{
  "image_size": 64,
  "targets": ["defect", "material"],
  "depths": [2, 4, 4],
  "widths": [256, 448, 784],
  "lr_schedule": "wsd"
}
Rows from block 3 of a small image classifier, named by matrix and row number. Rows with one number belong to one channel. Each number is 128 + 32 x the weight over its row's rms, rounded and kept within 0 to 255. All counts start at 0. Numbers have three digits each. After the name is the row's rms in percent of the matrix's.
After each channel's rows are labels from the 100 images, of 14848, where the channel reaches its highest value: "top examples" is what is common among them; "lies over" is the class under the peak. Only what is clearly more common there than usual is listed. The data: close-ups of made-up surfaces with and without defects.
# convs1: grouped (16 groups) 3x3 conv (model.blocks.3.convs.1.weight, 224x14x3x3), inputs within the group 0-13, a 3x3 kernel for each
# convs2: expand pointwise conv (model.blocks.3.convs.2.weight, 448x224x1x1, transposed), outputs 0-111

convs1.28 102:135150147132126105124085088124071066082082089095083170100124125155137142144158111068090102102113141142144162153163153152130099150102075127145157187155164125156131060063098091104119146151143121091121104126126109086110129148125122147114136145123170179171163138110136096062141131130149151140163158095099134133134134134120135118064085113133143131165174104110024048066066097105093185
convs2.28 096:131145128147121107118106179098072128151083146152078074113104115117160161099167193116108175069160117146139117110076167111104119098188120100144144137118097131158138109121120131127132164109063096123098107133140143167120126113152053090059134111155115148175117094149124062139164113107168183161144146158128137107181140084140096109149174103158
top examples: stain; tiles; stone
lies over: stain

convs1.118 094:095124106093172103109137114135143146114085060079088080101123121165163199199163162031147195094132196113106147096110167130107089096123069106149114139152142161152145177148108109104112115133145128121139076105170079137147164124122131109154116134153161125092104115123108142144163132085194145106191159162161120088174139132174170172108142104098155098112136113070152180105114146094105103
convs2.118 110:100139059118108171116148105110096138167120190068143179137110169138154120111138098142130151123125114062145176133083133022134137125114171154093162163165184129167168172094157092174089128114151064101103116136129112172136112107120135152165126114193072089042133171104176146132143122184105125134108112124070168138119096140078116129186100124107
top examples: bright spot
lies over: bright spot

convs1.216 099:104129144084112146117126163154097112158145100163116081101139160075119165090125171139094131157100124167089067145072094178135090198129076176118099171147101144131106169117077165135096135128105096098148110117128107119165133074116143112099147092082095143163074123167088126173095132169079132156079108159146081097174137094190132075102151165075118166088123179091145166087126161087125170
convs2.216 113:077114132082104211183125144147131162200115106155132119151096186116126091144109102116148157139110108165108101136161108123135120120145115165150104066167164164111110189151093096175083089183193090156105141168132117088132137120174108107148164115095170111124110092127117168104108112208087115123102151118133129126087107151112116067094109138108
top examples: dent; wood
lies over: dent

convs1.113 098:128133139103120140142154150112117138111111120119131107116109095151111120136126120174156174194150163184174127108096135131121137111146151113124115113116128140140147123134099074096101092094115075088117077047128093080111071097088059070108070077099098121127089108142104121144101083025114135072091098066076107039102136106077078093128130132112109142148163155164124152168129135168167128
convs2.113 096:080132125152099155142102171034157083104149153112185148106082169084136129124138111088135140193123117109103147169110103121152118107133191179146099185104121150102181186111166180139133144127128078088112078079118155070151105149154071084109083138120078118155120094111074124150101088143110173120131134157116166142161107136124087114136133086096
top examples: bright spot; tiles
lies over: bright spot

convs1.121 100:116087107142135137128119119111129121099113125131159153117140118083111128096074081164174146144176175082037060116138137070102100147151134124124124115116125117112110110103104164099125169204178102070092147100122157197183094070077169078099175203182111094098182104115180196159137142122095128140119127111119114106129094111155183152132090109147132140122113121162172164110131121108103097
convs2.121 089:126063103138136107130162123130047120147094182089049128123074073154097119140166090118107116117110099115150076076101067135088009137163111115220114162097124088102140131075136104121091088076081101029148108130128177081130153086144134083138155111156094165103131133133142136080179146098106118103135144138107125084174188106094157175115174086120
top examples: bright spot; leather; wood
lies over: bright spot

convs1.64 110:079079061119113110139126090118128120074111134081137123136116104153124106177158101153162150139147143069089085116149131054120134062130128175164151126132126085080081080079104094106104166173131092097078078113137100110099167167155111132134081077083097091075086107106121112076098086077130120097167153110164145163168148152169140156106109092087100099117100073105103095071104113138147125
convs2.64 107:148163120091095082064121157124105117071124108144072138076098110090080130059124149092152104122112095144133090201092142134074097158158127094139114126121065131098089098089112144130126116154127124111147165093162128124136110149152088118130104119122143117134126147116097110159111151092083175064095110156122128077135109129176161120133143134164
top examples: stain; wood
lies over: stain

convs1.37 117:122126133129109149159163143156141112148161110152136106074099118097136162047101156136142150112113125092042098129127132143104158170166158061089104117119144110132156140145149106132131072075117124100064142139028146132093126134138129119122151174149123128117153123154176177153094099100113137146062107147045039074125086107130132136106127143094147157033104137173154113139160090131118088
convs2.37 098:129067107148088130156119144124146157156141184121143175094113161105158132112142092192051129149081133059114115122093175087140105083113148153119151151155129171141134162130168108115090124110126135094068099121039152088159162125113112131148156133150129150108128114105114112082169130145177132134132089130133114128127097090108108128172085139142
top examples: bright spot; leather
lies over: bright spot

convs1.148 103:137161172152158179146166156129144162138118166124147173174174155173113120158127116130138105147084119164156152158104126138116107135162121142083108079066108094027127069135129095128109097122112138100108097070115108030100168164146163108098143133092129108092095106092096069070113136083145094139168133147101126123138158141133151135105060071099098089117054132170068100156138108137133125
convs2.148 095:093127105150128110101097174108151094108181095148133123099109167054138095138107104126143089104165148193080122120118146207132125094123123112111134139080059143144145131079083160093083156167080120160111101149115139149090084109139123101130136151084140113122167125145124116099111178133137101109143121155087123086137157132114132102101135094102
top examples: smear; dent; circuit traces
lies over: smear

convs1.215 101:071092089067072101094096102155169137169140118148139132097107129081095085095087096161151113123100090115139120140133122164114116142130122169162158191187169193196162149143171164183178195202167094058131114098092136091088149163150145138112121123124102109134083088083099088107116086146101101084125087081143135110157114110131126119098114137103112101118111124089098160107100084127093110
convs2.215 100:095164137162100101132129190117161122110132130119170206077087088104119096120094073184076126151199112149122133145089123125115107115085157131113115134119122069181164158115114141105105142119096147113086096109086099088127131143131153133182121129136100132101122111127158122135143127176117104137154136125090107119092098122078125106135085114073
top examples: brushed metal; smear; crack
lies over: smear

convs1.29 106:109098131105081112111061101082098127081118137123182187153136097151112082122110090117086079148124118183196179095125126095099092097053079146165137131131099101095085125097076158140103194190154088161146092128162106155153143154135108137106102091101080148143098123114107065100170129112149095113103109079151164171129133130076118107139124100155133088146146104098091119100136143139207179
convs2.29 098:209135115061070115108180130188094088085090068097132126161088173142141131073107135112056138103108091112193118158146154128106129157116136146173081102139179139123114101146188111163132109098175162087148161143161109095140099138105165150124168087112065133131091137068115168139069151093138072168190143135141143113132122131075141158073100157132
top examples: stain; stone; tiles
lies over: stain

convs1.146 095:092125115096117113162178164142159147129125156149076096120098070120172100113119118112089055172175130102122064135099139112094093144156168125107142127109117131156159167168142101129179112132149128093128177121099105155128112062080134140094130128104141093085112100123127178136089102091191202132101165093157166150118116144105104119073110099159119065151168178132132102136095061158203202
convs2.146 097:142132099129134146111127122112071200145151156134083182118131085146131138138116150143127125115151157109131112139096161090099041120125083084163136169180122113118081088081192153130123122131116112151131158092137094113148118134146118166184163140157147104176097093172106107157155119138127178104163142097112160122175070068136102220147093103141
top examples: stain; wood
lies over: stain

convs1.127 091:140133138141058133148135130090127178076126176109132157045128163058150168106094137105127175075131174099127153151141071110080092117126133137134102105107140167195171148127095179156072152167107133150108126081079147134117118128076118108098111144125096158160097115146115142144150129095177158074148168108107151162078120162124153162144116095184142069137162101146115092203138063164155100
convs2.127 105:153138095101071115100168144142107159171119120079124167125186181151195138113130177134118102114122126125177076128062181095124178141091171135103146094133153142152150126113121091149161056125139116099143130152146092159156193138097136135179171114185104140128080151119143101108139136135159131181182098141181088134098111099137117153169103111144
top examples: smear; wood
lies over: smear

convs1.170 107:149200192112156152113095131149155085134087112154129124142159173094132136097096147111081090154147132110085097137085101142098110136147117138122081157121119161144122118093096159184135102066084160215185174193179149109144123080081113081099137169164124089082111083102135166168148158088116087099153128140158164115119082112149135152135105072105090097129145154136099118108057103155181162
convs2.170 081:152082090138103103134133123119128063172149153139114161097114105125121138133102067131147111048115134077127142100119165108096121142166086124144114133174097133112076139123156104137101093146110186108140141128104180147093146175148137099152137116116163076095193173081120143095156096111127132079052122147092058109190139097185176102132193126132
top examples: scratch; bright spot; leather
lies over: bright spot; scratch

convs1.112 091:108106103123133102145154129120183139144139117102062072135082104105140148161153149086116107093155123063086090103190172107137170098071079135109103138126105154155136142135110125109093129128157136100147089089156123124209147107139138099148162137202152100111124089094137135182160138131165142115154144144142102105178124114173178171108115102129124100138145129074148117115142102051029030
convs2.112 104:086132071131145145107105123120120116120138129058120151112163141136156094132065107176106121092152162070118186081122140062140133085046125093107198146185113121209109146128109117130092154106113180177069082146065134213131166126080154180158138119156138099074146199133206120137156106130135079133127103079122096132092099093113113128162101142102
top examples: bright spot; leather; scratch
lies over: bright spot

convs1.57 106:104079074147115079159147067088111119063126130097147133173119104172109084170137072127159127111143119081076097078104130065109149067138150143154133108127125080079105108077119143110092166180097101082085116106114146157093129150139094121132078073106098079085127114098147147073123101084157112065175151067168154138134129155139108158101090084133115097145139077087081120122108137145172127
convs2.57 098:143161129082076068088171120173097104059129098118094106145120131111069120057138151087155123132127076140175098161164160152087119179152105136155103149112124115078075136121162118175153088126167161097166185119178115132139100170115114131104103111122152123106119141100105153177076096112077137092119134145090150104145133117152161133117140155138
top examples: stain
lies over: stain

convs1.31 107:090101122126105126134071116055084152092127133126170193144133090110118088108123065105088081141130100143190150095114117103080109105017072146154120124125084107088050137122086142139099146182125127160156111121137114123137111110115116141117119115123082134127113106124121016094153105092105115116107116080160146143107128102076120106148138117118137110122143065079071134101135127118193180
convs2.31 100:193147090066099131091200126196091074087098071070160133166099176170130129100122145124079121086119134103193130165147129087121121155099129159157118105147186127112125094140173104180138123100177148092125170135178112088147099115106147119178159095141057112096096138075124185137059132117122053205144120149124146108119120138078159107106099161105
top examples: stain; tiles
lies over: stain

convs1.210 099:104186113157122145194162163127084130086085151090072134098210118135120123171154147129112160113125175073093140151082134100115150094105124156096135117107122093092114169127150155134119135121124100196143130134099155170141085075122073100138097085141104214117137116118177151148106207151111144116150153143154081141094117156077095133116204119150119115179149161093205105130114096172147145
convs2.210 104:156161098119091144087157143142141095098184120102149180127145158139138107133075075124139116113175147112188128168144126122120155185084148102127087135093114102142146140111121151118153141099139152134174140136125105108156079150130153135126125164102073161107110036093114147123120139133133021153129146156096135141094167128079136081107119144079
top examples: dent; carpet
lies over: dent

convs1.124 096:105112121105114124138166138108166126140119131128081096129085114115162154149135119043081120061163158066077130119153156101146169140094092132107120137130125154152135165167128146117100131137152147077149120072150126117219156108152157074138144121207162108136145103105130140173173176124167144096149133108174144113183122101157169139106128124114128120139161137040143119096151118075018070
convs2.124 103:075122063127152148156120113119107139155139130044132133128132152124151084121115145194087134101148147086116184104118120079133132097061135121106170163188139125216111150145110108157092147150142140192076070122058142236137148127130143139162111118116107082087178216134216141124182108159156080115122073096113107127106087111090103125134084125063
top examples: bright spot; leather; wood
lies over: bright spot

convs1.25 094:100100141130131166111100131118174151100117116110080096131083079170135092151164151134076079167136100145146141118074091166131093135159137120174154098119117102071086109106135129133158108093133133082086168132094145163150136079084180136094157149148135075048127138105142128169126160148113111104119078094127074075179133088156151150037055101143097082147099100125058087168131105143136156
convs2.25 094:141128100099138112116153118119147183180096139129178141139199144149183157156159158141102117110142144158153104113075166107182123114125144106112116096145178117136151112111127021155154036101127123114124124136148092144151161090103156153127153122173127107149108164178152098070149132175131144149162123068172114191096080074153115077148121115177
top examples: smear; circuit traces
lies over: smear

convs1.130 090:120145171159116177163115147119083107161132118194182147113081086154108115167150123122091120150116103182177136130113127125117125109088121127122144072133162116137152171194160116156145099077115104095153086119131114096120170167127155119112074092108092084108167130112196184164176196161115159146101081117086097114165139114185183156156180150113140134085068099133179158109144147108066078
convs2.130 095:145131095096093132133146151160104092104100150158083167159118115139067124106122154157158103160115129148131120137152179105150063136163089121179148123173144176110106091126121108155150103198126118072137184173146126105175144160112117178149154128151167109178121174158136109128109084137095173090125176152093140098137097095175144128155114163201
top examples: smear; wood; circuit traces
lies over: smear